From a checkpoint of a small image embedding model.
Model: 2.3M parameters, 64-pixel images, arch convnext, activation gelu, patch size [4, 4], depths [2, 3, 3], widths [64, 128, 256].
Data: trained on drawn branching plants, 145000 training examples, 33.2 epochs.
Rows from block 3 of a small image embedding model, named by matrix and row number. Rows with one number belong to one neuron. Each number is 500 + 50 x the weight over its row's rms, rounded and kept within 0 to 999. All counts start at 0. Numbers have three digits each.
After each neuron's rows are labels from the 100 images, of 14848, where the neuron reaches its highest value: "colour at peak" is the nearest of a few named colours to the mean colour under the peak; "peak at" is the part of the image that holds the peak. Only what is clearly more common there than usual is listed. The data: drawn branching plants.
# fc1: MLP up (model.blocks.3.mlp.fc1.weight, 512x128), inputs 0-127
# fc2: MLP down (model.blocks.3.mlp.fc2.weight, 128x512, transposed), outputs 0-127

fc1.187:436468513446531525578552534505515459420506527462525420466498473505551432585542547489497520472551512446484435544602527474636446464593410424461492489436358580484543507500528490569440499571457465476501518517524422467456459523392567486459522484491564475379519448515501494496481400432408397466450502560438466538456512474544540527546486473438508455535404468560514499511474463530514550477488
fc2.187:577499393500563407569578590468488478471438472425543516479400485501402570492489476460454568517555601397501483495474536395392505503549492471530561483486418512489573497509519544464480459396595456413423585485495563471530482578528541533503523442479460532535460432545460514460540514409547470471548474458518581457539493454493491533391520508554531511521547569482482510529515539469523511586490
colour at peak: white
peak at: bottom right

fc1.223:561505429539489556506497463493570432462576472484513474489517536433551558527607476455470533504537466605588514592461471575528558463594447481526519405579436461528572458502521582550433474462544550474491451511457562560501512535492540416448548517529503501472483447448428490606512497541522521388614538516515508476483511492486368515488529497425470432600481471517458394442445510483473585493499
fc2.223:524485474519490497454471475428437562492400519497555507538442470581465543499426592436588479588465460479500562585510509510518497556567476579492460496547508500502520484505513481557454514371542486519557520526544616526489494409424501503458449381467450465606543491533469601482458546413505573405474492511456533500549514547552405501537567484458453495487491438500532456492558483484512387557389
colour at peak: cyan
peak at: top left

fc1.490:494492538521571493451448408546457517473468459477512437508517531425480535460538503541523541571519376417464569434529556493528384498450494518575558463535535461576535429486503489494427436450559506537368485544522529454519531533479423516533525620411525484468487517481516531594494550452574570479534573494547523524528584511473547603463509485491526546488541451604554479531497630566522427488459
fc2.490:480445462385509524436564516543510545426518434530543481554454600535564441413532469457423488500497413511553489437576474507578451555584494485537559531528530468477476554438495417513505487485557394505394449493551539502519601483527580542489587543517560523554513463555573525480517465447541490441563563527395459460539555485474529488518548538495450517531480493534430423431537507386448576445483
colour at peak: brown
peak at: bottom centre; bottom right

fc1.165:542526599495516475539500534449443458444477452459527471414442544502512511420486483411494521510554526424441502490433516454467507528514497540445520497572514506484579527480500533470465550501587451428454468474515526545570528666434601541444539447468498445508479423601389528568416432555493476502429524450560539554439457367540482528464523546579562448501533467457470433458471449542478538486560
fc2.165:455491555446432444577469432455433419405546575544442455499577525470389416568485476536530437429518557559519492508465554510567527554564464477475520531555495482466547587485480451508485457584558537580420492476424465483623455470497531433557395505468497527519513526474487547476571581436533529435592519538458521534498565560527481523518532519488523463432500498464574507527540501372422518463463
colour at peak: grey
peak at: centre

fc1.341:581424463526462511464490452492472466536631559501519598453462478485556598597489500514531480522501593502548517455498446514527495561518424435496543481509507513473465453420504429409510521451512526559494509466550517483447475491462479491436509590572560430549478681456485514421443515502536472465618604529503498552515487547483547541532462488540483604410490433559531444466475432493432549468537
fc2.341:474484438583508490464573522570490542507496502539503519590507481467545573526521505585495494460507405512518594572506486457531498551435447446451512498503440504458528427573467421481498467596416573511564533465401533490385497435502491487517509517461468393461489414552431452517470605524485585484439496524499431440502527484517554522539439521452519430570485558513515606388461541598437505536423
colour at peak: pink
peak at: bottom centre

fc1.98:441364488438471537518517524455579497516447509533484471441483533479460450543452632552582488381547639456431486478496553460399469563536467496517476470421507520545432441547481458544488506411527516457447493415468558522487483473486536544547514387487555492414494460522496487480565449482391514509519546568549580489524473525473549538478557594515500438568528517457495471437560540539547506460575
fc2.98:524488574490560512453491468560557476473561521425563571482442509512488505438496512483581472339490449377508556408529605405519587521450507433558514425483511501481485556477473436488593469481552477506480534485447487392515527455510502466537524520497497577506406553500550513415526478555523485440549405537525526519534453462479535496538526468538520505537478488593602535496544553539498362501584
colour at peak: grey
peak at: middle left; centre

fc1.474:584531527590530541506446455544507455476573512438480515646453466570487461511451556445511425623497444460416505567507548474526460526478447548454520535434424481516589559410430421558431515440512475486506514515439517465603546470511496477488488494498587526510474466411526515432518442518480486519545478406472489486524555503373499462440467418509444466491557493396515419451503522519560501475414
fc2.474:472417553556486511588438501498511514534480549458453516579441488525450489566489428491438554424539496567553454491396448512489482492456503456501584524495516557580485560598506588510455486481550474507479432563579380481485462485489582568546493587527476535491469530496568574538426610594505503509520429438419609520525441488556534399560435496450493414478492479434515494539547520556497508445538
colour at peak: green; pink
peak at: centre; top centre

fc1.291:546500462444462476431517444468481491548538536532490490608403485494528487426455502443501382528486478448460489503517413546496508542462497531441436466523476511531522616561387457519552594408446487480476437530426508486503586551414481527458560500539514581516464465561495504503455351586429459522551540481414555529545408507474464565471494518560442479444491513556519432552574497526409505518454
fc2.291:510496584498477518525411476469472525535528499543526539586603391452515495527469531505447542530495506443470397523523416480504516539451446434581521529586567521503512419572488491468492551554528520520454453488510398550513434556522546473559475468512433532484477477493419548564509499609492594393392436435424495565524408567567558392483439491529483425562436437523519480519488507510451544501524
colour at peak: grey
peak at: centre

fc1.227:459462567521487506428461377430512568533461485451606532483591528517505464435549480424426490508486490512502545555595533550492496541545513561471543533476424486571460565511520473576491511543518525506606359491448516414553424503574526550484503554489494507641502518537420562546469436464552454499506530509427468440526488536505486560427544507468506548590432538588551493479480448555500426459442
fc2.227:483464533521505416516514472519536572554599498554572405483484560531471481496476542564414462484477528549498473490523398553559516458436486439563398412480511496438436510363520507445443528426522560538529530566558468511436432539605549532535509480575581446585451584474495635529472417497600482529510511571461486492488529527545506497475491541451502498509445479556469416468534526472467551501432
colour at peak: black
peak at: bottom right

fc1.162:489456537522545569476460494447567443495452406583450473497532409445445454519618512443456527504462467463529502525499387496577505502377523419517560421485417487531385438494557385525458538492544475484444516455517515555554485540455450459445493530481414493554505573474475504473428616450504503434532537516479542441520531546443462557463407507513479438493473582512477432522540402446542508529483
fc2.162:500490527522492478419482437518472553488412470510438500501527442567476580401526407467475577545491506512473575520439424496542515375552504456463490430507495530624507578466490536571473518461468466542477430518487612559481560542491425538468500542545570539473560520483593554448505499502552509526401545436534460530538556562418470487491482505411461547614541514545463538409434480576527449568463
colour at peak: cyan
peak at: middle left

fc1.296:591457506481579520480500469440564497512493571565463477608449500465535510523491537472471505483421495522574507447494513485458573497451481443527448516541462546383460536492428527465397573372452492539436427492477428387543466418491494504471552529476553584463488435516468551515478486478397424508502486486510421575551529531435451519500553580406461390487497477475566478515508554547526397553448
fc2.296:521490481566502485527486465509574453466479427425436449488545431434494496550487424509448549470511515464442413572422421541465513528479422543532483517454490590461488498628515597477528529546598480444467464436503441547492437541467473448485488368507575498533514477548480516530434514517480649531474418505482592662503473494562565449493505543545541561473447493502454528507457514450537511522560
colour at peak: brown
peak at: bottom centre

fc1.182:538565519524481519472453503500440549497501452477471522504436509452481569589460460474628465551519552426542499449379516449477542487529433504518540508554465492508583529513549499461501518396582568488573536574418583481450437592551550540510455491452500499524404466499478471477442492466542518459534533540585560467472557508572472453578590522582456448426409537484499465515456515547432371438448
fc2.182:506410497449548458473556517431485523434490585547468507456472529538480462460581552451436476487556446611524527562517415571499541531428510463445485614511512437540491506464502520467427445491516558573488509496504541497532500487519316487527495534487487465460510491573418458515487445509462405468519521478390594545411486586491535576549398514516484444456516573565434496407476490561515542473478
colour at peak: pink
peak at: middle right; top right

fc1.120:510591449500594499455487519466563440432524465495516551491490479459491495574418435483515494523493434542542456458524453471490449482495501377490571487528491520443433496464461512433512528545452450507483523539507488464611517524555536500479538660424462451559572487587454571487447463431529499556503499475629485578456545384536458527610539532439610530457464495459510493487523545467493474385448
fc2.120:497471483424609491474402468486412500378453528498501538503543482474519447442482556537592509406455473522517547515444509423424546481543546464481522439538491596506485559413461484463525484536584457578538534375474410522566471543507541450502458464509597549469445484538484550533417581456423508439493465488575475461468509448602492487459532476503453531558526526521447584460537541580573529444534
colour at peak: grey
peak at: centre

fc1.472:495465473483558430394549484463579499390443513543550496433514480487499465526391538529579556432581537432472491507573453508451554459571496515539491563512488444449470495392524497507474466587460506443507442574506490469508365517457510473447528516436468560431472425430441582519529576474487463552436509557525509543568419403543436488500512510469561496468503491499375585454555530488574510479484
fc2.472:579533487426495512542487450511530432422559495493454523467501528437484476538514447624537470546516491483446360514481553517548411598460472560522512548488477472572470525481562587394563541502529444391504593509557491514504491448532544505538391491502430545534404527499472560507417505504429491567485476565494515517482490551474500511365556516491442553519420449485574515437490469573518599545506
colour at peak: grey
peak at: top right; top centre

fc1.287:449516504481549538540468535487572563396502471493512503545550458440400497458463471434415511465589488435553491487469486520394406555513544609500506482488493533575500489529525546464457516450475548599516557573536554442528570469505455498476473506441540651532484420422496503467489489404530483533485502482543574417513535415513495574528635509436449484458479543530573425509497552426495534575497
fc2.287:455484455442492614455521539490572507502532559515534518402601525503481533427453538468458501470565477539554473471521378544495473506470520418438487568482557470482480480444492562411527533511457439528472462420466444467491491500594598548548512497500499533536498507530528480537412427599591471599605525487468517494559445507502454394477405426494521506452484575436415564475558546529434571529472
colour at peak: pink
peak at: bottom left; middle left

fc1.90:601527475540534571521453411495510485516520481505512448531388461507592519447445435417486410547473458474516537507460536539405616585481431411591480494509452510393511513495425410448499494471471499463507523528426464417528431501484491529436495498544498515531461555535496575502489443513472393475447432442468551426494456419415509509445484508444463528490466506467506444476548560573483551494366
fc2.90:608468600501515555527535347481545525522436499536528473558573492428433528557536441534496459400560469511523515536441396532447561399451502453487473468455551539502488387548499472548566483513574510487491521495461429460429527567442558510462568416520526487545463476496502519413547528538514550500372514508477549586585488530547514586538589504493480472550507588530495480516514461489507534441434
colour at peak: brown
peak at: bottom centre

fc1.449:521481502525556493494509524530518463499507331476479556520528498505465490466423537505454517418550513400485541512537520504523408538507485478482443500474519429571482508532413513452478482568482380537409406428439428480514498555550414460515550460611506357486527425452445528387572599509387494470474529527446537422453516456458455540530533542502510475416488493483478513490445500520434519460470
fc2.449:447542522488492484502428471541420382503464570429585531562519460486414501542473561505567585501517547525515496547550500532548477559500513620520495489547475469537554477578533618603412435490489510517470523531555554528515476518501535446487578565481571494460492385553459417502549551482519504572544537490490475483474465481447506550594434495591492432477422539600527525575412543559520490435442
colour at peak: white
peak at: middle right

fc1.158:552504452504566422469385597519498542493585571493528534449541476517460559556479506483507501606473628469530552489417434507494521478552518440543479513447452462550519473597506483413528504551499491459564487479559544515533453431436554495552423541511457653496471552445442429614481505401505525515461491573485533480479577498562502478555558476512457473420401494454410475484459523535542481490463
fc2.158:618501549513471515456478574487466474488447452516470491479496545506523564515451485541408452524501549504464423498578634505470547479525551569509524659553524533550536485581456527439496447538478551426562462491477531533523606510535412508508546470442493517522532454547488439506387522571391437531437567483527483412501450558445572581457481529475528461483501448556425554438510488589501571469519
colour at peak: cyan
peak at: top left

fc1.428:541486499578520427515493482483518563579507584455567489564475490449554557474451525413388474560432515566522429507555560524514390449498489409521521467475426493485460478429462493468574436426548477468401466478495422453582498508486579488517395518558524526508487551521501527555483456499522494422492530474473460478567465515451551415504394396590429549492487481468522549495493580523406472532403
fc2.428:587541471577449519484495540435578524520502480494504392609463510502469570542616474553479551497522510497531564537535396512471460553531520472514543490517599451510516405485516571474560517507560490535541494514495427430432555546542500416474522603479361475464494491405527545635481482611516500498407468521503558450453527504455527479437529411468439488502528512531517558503539501614528514477505
colour at peak: white
peak at: middle left

fc1.32:522487422512474538459527527551586496481538564534460512522489495476531571554508496426453488512491444493560495660521552616429474500644509455400579564451490578432553481547492558505373499506476544439497573506529497498490458571503445449534544456508519487484494505506511464566513341489516489445548500497505478539460468495604462508379479447486450478528463556485418445571460476530472490438478
fc2.32:566531525463379463444496582537509442550527556442536507480443449440450539447468549451521500508499608458494569475534492402483473507450512429470551550499474519503522473532474369489518604449549395498525526528419573570407495539529481492394466448433504495512511472514538552486395479474508467564501448447487511460496577450522415419489440433492494519438560525486495522551511479429447381580448
colour at peak: cyan
peak at: top centre

fc1.12:493460419401485473418506530491480502533439541505517535482450503534470501326538534457456493438409530461400469551495565535414495498485478482518474579442568636459467484410548427486439452495403533422545643500498476482470511521480477428541484505517549459631479499421542489482467536516551501469461510546459466510464531532530475484448438497530572532508615522456509423522508494498562458451483
fc2.12:437503489519546473551523371521579548534503519497524451550481513479462538434494475499539500501470482540475603482485483535576514433541462535558448496513582395503506440490519459441541331524487519522540399457561545598569531424506538614512498525409405462499449546514496470504588484433479522557512523521517362484484551513485519442533435409431510484418565490476509439559536451494480456523544
colour at peak: cyan
peak at: top centre; top right

fc1.473:482537519480631517503501478447545526461473502514358420559515516424485488439470449409463473514547461497459432593504587499480471460576534508469498543447496554593424503478454605494548509479523521529491415521506451507479501525403572516576473455444440404493463463600476511553454454482485559471451372439483566532594438455490586522576493452462576472500491520453499495530497497469483534600484
fc2.473:441459513510460470560470512480486378527498458402469488507574538550464538562460474542476535488490588600565504463522579469540572459445490457427500479469472424441600477438473528455582550460430553495514537495493527476468513488515522436523490520553556453499502518540542507474577476569605545546531482478536451513584416670392556446431452458504474475499511572461532440516455458448462464449402
colour at peak: white
peak at: bottom right

fc1.46:562515384446501425498490513516485510555496577537470531534485558509548426367605540395444558477435495486434450493422550486407516483562469471432520512425511604421561497464539567585456564514416519438498556575512531457549510386457480462495587480609542453484537535407536525437517538503500473425517475521482493503393488475554516500532438507462494499470582487510486496483564465511522527452481
fc2.46:445521433611502445531492501414564494536516526468515482517478434450488603459525500483525544490531591545495501502492433568548567481535549471534480489381541462548499447407450445506518486428427496477549444487601585524440453458585486627481471535391475459457494530514520461530584478481438423595495466552404481429470500520542530402568519490458540467461558509499504459515531457495401408511539
colour at peak: cyan
peak at: top right

fc1.73:455553450485504484522493552451465443551509490481500562565453519498504447416545524433491487482535471464448551501450483479394483505609472444528441481518516672450497509543575471502535588540490552459471429543507502551443554559575548419533489471480422552525440520430530613535443488486464566499448485508597536480420520523550450516585577505464542501554578566479530445459509474605444403437518
fc2.73:536545611516521536508542472486582558483465467452510526405512497455482407445412451542627454419483467560489598532371446538530546412511442516422434458453591553504512490531491540463567418509450516533519479436512529457596597480466493554485493480474494523530480527553524444445562498521423527612531389535529503464486503506399425482529486455521500441541511572486421450523525517537491506488479
colour at peak: pink
peak at: top right

fc1.214:574463446501547396504487438542465510464582557564490464549520475474508538500455466523406421498477446558425484525494471573479458578550441436502486449484432560381542494535436537443533529526602524469503456487578498495480497487476515443399481535458525391617528524495420490439421557477469443529546580449458454573430549507475444484439386478586503549509435513490432479576494464497475439527503
fc2.214:501438476592501516377492518558477543509535479544488564553492439472447554477586516429523511580494464414503544569519442432442490491463396503500433524427515537579451507436512497453583569404588430436495487497457424469435477473499522478479457537566542451407541435513455488492441542521545394428461425531536432428489465463569454429471523546560474495525503508453580460559434424490475489450451
colour at peak: white
peak at: middle left

fc1.166:477454590413513523428562457501512479471496457515484518444468564520515508558478567456475475515574535462312499499463581475509568544427472489441492472446506569498564496415522472458414483527578488524567481570412484475498531525406568515374556421628473509469399413523483445543537433503446540505452538550521502480505505460434446546489512447527490472517493479481487573563398490530518549517514
fc2.166:496458414474592408616524348590483471494527473405538546467500550451438481529481473511577530451496431479582418469486500475529582514463492559535570400459475489359510413587501510519478517522561486543532499476472437493575464559405497458557519507510481505471424527482488504450567554518448507465473504486547484436560474553528491560469517524517466471606455451400456489579463492517511559476526
colour at peak: pink
peak at: top left

fc1.164:495382487530519488486533392496472515497461505453534450521578398508517444416573427356442478489470507525460446541528557563367450472535538468534513524501497471467441478437501538515485528529453494521483432407495403420481532515492474535400464559527451519550434507579482521616412555426571487503517553424449543406431465488469491517486491510491443489542474448507560503527493583466430433461480
fc2.164:470490476482467469519474509556578478544469502481522466514529584502502442459515460575466442536540530514537477487521455494464583507496494465450537467522494472477431459415515407504567510530540619502474549487585452483407512558587491451424511401475497489536462488444580626497435403450577425499475516563444515544554595536521470488443573495466422590489468473475381491591542583395471535480452
colour at peak: pink
peak at: bottom right

fc1.510:594470536446476520503522469508501416450505329507506485587543495406529552573581491494469510490517593572547482522527482564581473500570476473568490430527512385555550453519535514454499493455520492541377432594465495519478498492535533473426416481512513512455404519397470567512457552562508513407547408462509482413578523494478468483567571524450508493496500504538545510461436432479455565502498
fc2.510:471537509542491500508466548516490527427447467565547469500433432544485516530422512417448404502430484496477542510553433389468550519524533521447488471496523524531575549586680459580458533476518496596476519536498565507509399479433452471513501464556551506429478468533519522510506617390455559417338558543464454435520456511465539517521523526429489454466488530497516529523502514574510503581472
colour at peak: cyan
peak at: top left

fc1.209:435465545509485464489476569657568436415446407551498427561540452470560550460566524439501422445528526469555545450446537544569445431509425422558527540451457516526549440511436503418570492446479419548400465469454567512481503508459451535460509521546522451447450498531447520524418514579434541513591404484567536600431476479524492508533492415559474510504461485546532512533523474565516478498485
fc2.209:532540444429413510447467521432547467415446501521582514468500491469497500476481476464448475558480467555505437478584515481509542439610471448513570393506519623488456574569448517571501447463480566491472436474328561437435486528514545524462458509483607443420511448553486509474625519457538447512516526450542437547509547531434527577485473555509507492484450485569467592525500549507444511533453
colour at peak: brown
peak at: bottom centre

fc1.289:516472419539501482564537507451550497452523551466465435549590532444586541572559490480436475479608515506444497469530514473529481482604481471552461389606504414523473467488510548537553455507475465500433460491489583444529509524431498515535468528487594495477418508417473547544460523599478510416500498492544412447500534512447499480506536471431412416584536494575448431428466445494543655468493
fc2.289:584506492542472555487534531443586453466373470411550457476588465519455595550520544440515483582490433560502603524513466442568490556572525538502465537549468518479474534623505548518546409463489445429543453543519526427451487486497480477521507504506449416475440392474467458530455544436476598411488506549557515516483502528449511552518503495505433491478551502505581554490563511630542399553462
colour at peak: cyan
peak at: top left

fc1.8:552468465560557412525423539559572520457465634445484446548496405497482446541496489450439517467446507521527546457491506501439439522588562506440507511473494503457479460410473485492513530459499604585509470508577470483534442504556397428586526629471568534477400507538500541564457541518428514455535485498460488556555506504479431556400426502655493497491450459511445460562486506489491529475547
fc2.8:490465457498425491482527568555545513459455557425420501449495489505492486494520561552477435558558475476543478441412549583519450511403437523421550519471529479558464451621580570532466543463509555459562496441633513436413513573477547454485533478522486413452554548435459558541458440498463562465447455533473560451447502482577441497449549437484441553488486413420515540590536485551506437463449
colour at peak: brown
peak at: bottom centre

fc1.410:520427515514514494529498497416475533519576509531449405562582472438559510411491547482561489395540624490452507582473598521494363502422489537501494561474488544492448495456558510569536493523504506510470472405511592523411465444449529519451548389489491556437466561489481478534570523439536563528492580540484636493471533534533584536396526548518481514534477570448513473482481519501489430504559
fc2.410:474575528540572443479488569424491537520526531448548553503513556547475507462500541403565510441483590486541499567558505470440511429450570494521419583503517536545452477417481461501534517575508575490497469472452434417469557439539485537504583453482528571473449491463527473494545469560603468470506459518498544550625559461515494392560571533509519429416523502499470429528513507549372368446540
colour at peak: grey
peak at: middle right

fc1.384:458545525452532501512570477476554542501472517467546457504426549506517451486430485491490524431629556450528595458530502475524471551563493513586474502434407436468503447435513514476517501602590529470492517516562448474530445517479527436411492473518627531493469526548403502523565476485542499512435491554519491464505437440554369533589549480552686509520483444593470518422464525498498494562479
fc2.384:483558508441452610561504531508553498496491432473470549381548582459446408455475504537591470512549483590594447466522503521541473546506558593480438510565428476536480528441545557466427482504496511464513524445463520535484370496494505562519478510512529619472434415505457492518468549512389474531523530547536570568365511498458500549491514491415523500412486576462499487540497517503473610422515
colour at peak: grey
peak at: top right; top centre

fc1.48:426550420510397501537589484501514576501542557505479529450445451415564423557458533542467503530496528487490408557430479542457448431452468517518472512500563441541518535455558433496476515454418483399463444495587473474482519592481501486516513527395502518594523506507392505519454546485374501608475501463542502462436506401455548475502588484494556462578546553567464494564526487478470411532575
fc2.48:442441486438488460426527559483517468515499485539455557425481509509503540542461496554507452505532469455451543489478600499530475496398396599463449561478454430383513563500593539478456512505464494471526546508564441384631548481514471488432554587481483564410446493480545430523462453382457491560460494496563540510462514525608483634479443456559517447503494503500443459562470463504503543480540
colour at peak: grey
peak at: top centre